From a checkpoint of a small model that answers yes/no questions on an image's attributes.
Model: 24-pixel images, fusion encoder width 256, fusion encoder layers 8, fusion encoder norm rmsnorm.
Data: trained on simulated fluorescence microscopy of cells, 195000 training examples.
Rows from block 4 of the image encoder of a small model that answers yes/no questions on an image's attributes, named by matrix and row number. Rows with one number belong to one channel. Each number is 128 + 24 x the weight over its row's rms, rounded and kept within 0 to 255. All counts start at 0. Numbers have three digits each. After the name is the row's rms in percent of the matrix's.
Before each channel's rows are labels from the 100 images, of 14848, where the channel reaches its highest value: "top examples" is what is common among them. Only what is clearly more common there than usual is listed. The data: simulated fluorescence microscopy of cells. In brackets: how many of the 100.
# convs1: 3x3 conv, stride 2 (encoder.blocks.4.convs.1.weight, 112x112x3x3, each kernel summed), inputs 56-111
# convs2: expand pointwise conv (encoder.blocks.4.convs.2.weight, 448x112x1x1, transposed), outputs 56-111

top examples: fibres (99)
convs1.58 092:120090113108122138101114111136147115098123145141182125119111121160094133113122176108103127162126123122115125105121103124132126155122115093085158135146164143126115118153
convs2.58 099:114122107127154089143111091139131115133113147118134113150121149096157171157153119219126129108111157142162117100104147132135125103101136145158144143128103120126139094108

top examples: long thin cells (97)
convs1.64 121:138151129143108143144126088116124190121145144168198136176154144104146134110144131120152109113144117120135116134111105123144127133099187104103140135147159142154139131137
convs2.64 092:114134106109129115090083136172130130098138113147134136160123126129160170108138184106153100107112150120174126136135099111134166105164107125123128130140107109121124126105

top examples: ring around the nucleus (100); few cells (66); cells: one or two (66)
convs1.91 099:115154145112122154165139146100178132155135114139131111148129128150117065127123150131121140095108117123119106114136112121182118098159145175133126144109168088131112154169
convs2.91 101:148110115128133112107125128108125144125146110100189151153145158120144108163150122093119120128161129127120108146166143117128120082197121135112140141144100112136131114132

top examples: fibres (85)
convs1.98 082:134164148093095167147108120125166136111134146153135152122097161190142126111108169147110128101155132130100123113141126096145121129133167156112134147107164132130115113162
convs2.98 098:167158121115099118164091150108144115111127126153115135150139109115133116108080108115100144124150133141138099134114153148086116151161141111138123105122150101125110126120

top examples: ring around the nucleus (49); fibres (49)
convs1.19 085:116110128116157116138137136106126134109137126147138121124099138131110116159143114133068140122115082110113155096118149173143125112134100134155123086145148072155104090165
convs2.19 101:132139126161192092137122124115163127125092097111096112129114133112137143154139079118160155129140114150108177095132088123106107118097109177122212141096132101106137117135

top examples: fibres (55); ring around the nucleus (44)
convs1.78 084:124053118132134134103126156130145145199103132146143157075110122157126156149099149109106148127116155138131096122118109162133111099145138161145126115148137114120144113119
convs2.78 098:134083150123104132165124151158119117141096115109137122104164132123178134098149103113114141147139132111131163140136184125171128096149103149121148126102114106100124153156

top examples: long thin cells (100)
convs1.2 137:112148122104131137151134104112108151124140114128137101157155153143117094112114105117131117099116128128124090105112103152120109101130160121090118103135104093166127180143
convs2.2 104:106117106123124124118114097133107126149117086104151120112137108136173086131145127109155137172106195150100131132131101154148137099137140123123119126164146130173134119133

top examples: fibres (94)
convs1.26 083:107178143110115102145119074089118094119109144135111149127149159119145158102119124128146112124125143119093124115153087113156171104104114095071140118134100113099132132110
convs2.26 106:172140113134146124170128148108104127136116122168112115109112131132128082145117148107108143117088094088111143101113216129096141153160136158109167138124121122181089133122

top examples: ring around the nucleus (98)
convs1.76 103:124099119109141084127123140105095152120102093118133139122137111142093121136126129107096117101084098118158144116134135159113122105167136101116125097131099058150134138088
convs2.76 094:093147095122137095112107158145124135113103110149125156084115137094113111173131165103141115141137097137130124116113112143146091147164098138116123144158098115116086120148

top examples: ring around the nucleus (100); few cells (82); cells: one or two (82)
convs1.89 096:144187184119141152173142196106154120129117140170146176102133114133125105179094152145124158109112129110141145118136124136156111116153125189155101113154150143141144138134
convs2.89 095:094082123123098134179134152114122099137109107147165109126134125098110141160113078099125154162109089169151112128152117130149109124093102110120116159121145118105103134133

top examples: fibres (96)
convs1.18 092:140149128119176082122131115132122128130119120124087088130123105148092110095080120131133150107122134143119137066163127159100149154148113155147114115165109102144140102153
convs2.18 110:103163118137135126123090133145133164132087125125135102133129156137113095134136107105126128142127106168138127111099114102074102169121139073133182131122133123116141135118

top examples: membrane rim (78)
convs1.95 143:109160154067139119109129102141070135107121095153122165146125156119129134124134120145105128136145114137121135116135163118113107071099122130125109115134125101151127109021
convs2.95 101:216183137142139132153139118115106161107126147099109125131116120123103117108110121115139139144110116088138128144109172149116147120140155128161128103133172143130125142154

top examples: fibres (73); magenta stain (49)
convs1.9 103:123127082153113096123109099164132106111099126080123105070066163170167151091146122109117129138162139120135143120114119114141142159080113092137121118103109136121120145153
convs2.9 101:129158132118101128157195131174120112124148134131134123120121113140142100123101144125138147138079108135107138140116207122131109123123153115115091114085117151139132132115

top examples: smooth cytoplasm (43); bright spots (29)
convs1.80 102:103051099162115135095107111099151128132157152117151120086118127130144136123107177107076135128091108112142141120171121136149151105120134101086148153134152125147125199141
convs2.80 101:130132116128128109111105140183119108144103155133140130177114181134132114143132110143149162128155125120127155130130120160147124122162123144126171127124150120156118104102

top examples: smooth cytoplasm (67); ring around the nucleus (29)
convs1.29 085:137112125149117136115135132097139102128121131107132128148112129102090129124136171118166104098100132132123103157079098146129132161125122098070139109125132210151125167156
convs2.29 098:104100138153148118165130137203122135141121140137128095123113136142121179122166132151145152136120105090101088140128115142115142114125147144105146132153174138090132095120

top examples: smooth cytoplasm (90)
convs1.51 103:117047121096144098104139143150099101154149138121132149085123082109144131133088126109143122136117117120127133143096105116089106171124139108101130128121114143136119187152
convs2.51 104:153141145129127125136125111130142183142116086134130132100144126126111121121185147064139136102132157123137131137127139089184091125127097116160135118083166153111111140112

top examples: smooth cytoplasm (100)
convs1.107 099:114089164169099166139136134104144110122119135148123122090127076125118135108135165135095114146139134121107120092147143083113152165125136122098147124125153158140111186152
convs2.107 101:083118122112130135131078149182124101094129136159117141174098117125108142092153170143138099104140136144095105139126124132103134107099127101141135098132104160169146118114

top examples: smooth cytoplasm (99); yellow stain (58)
convs1.93 100:125068103160103132076102121123141121118159141153135128077136104129148147121092119099125125172129118099146143077124137105105126157129120091122138135124149174127113140149
convs2.93 105:118143151130109124110149110106107090130130125101113135123112114137111119167125146149137135138136137131186105145126161154119142123128131119150065117092139124161165148130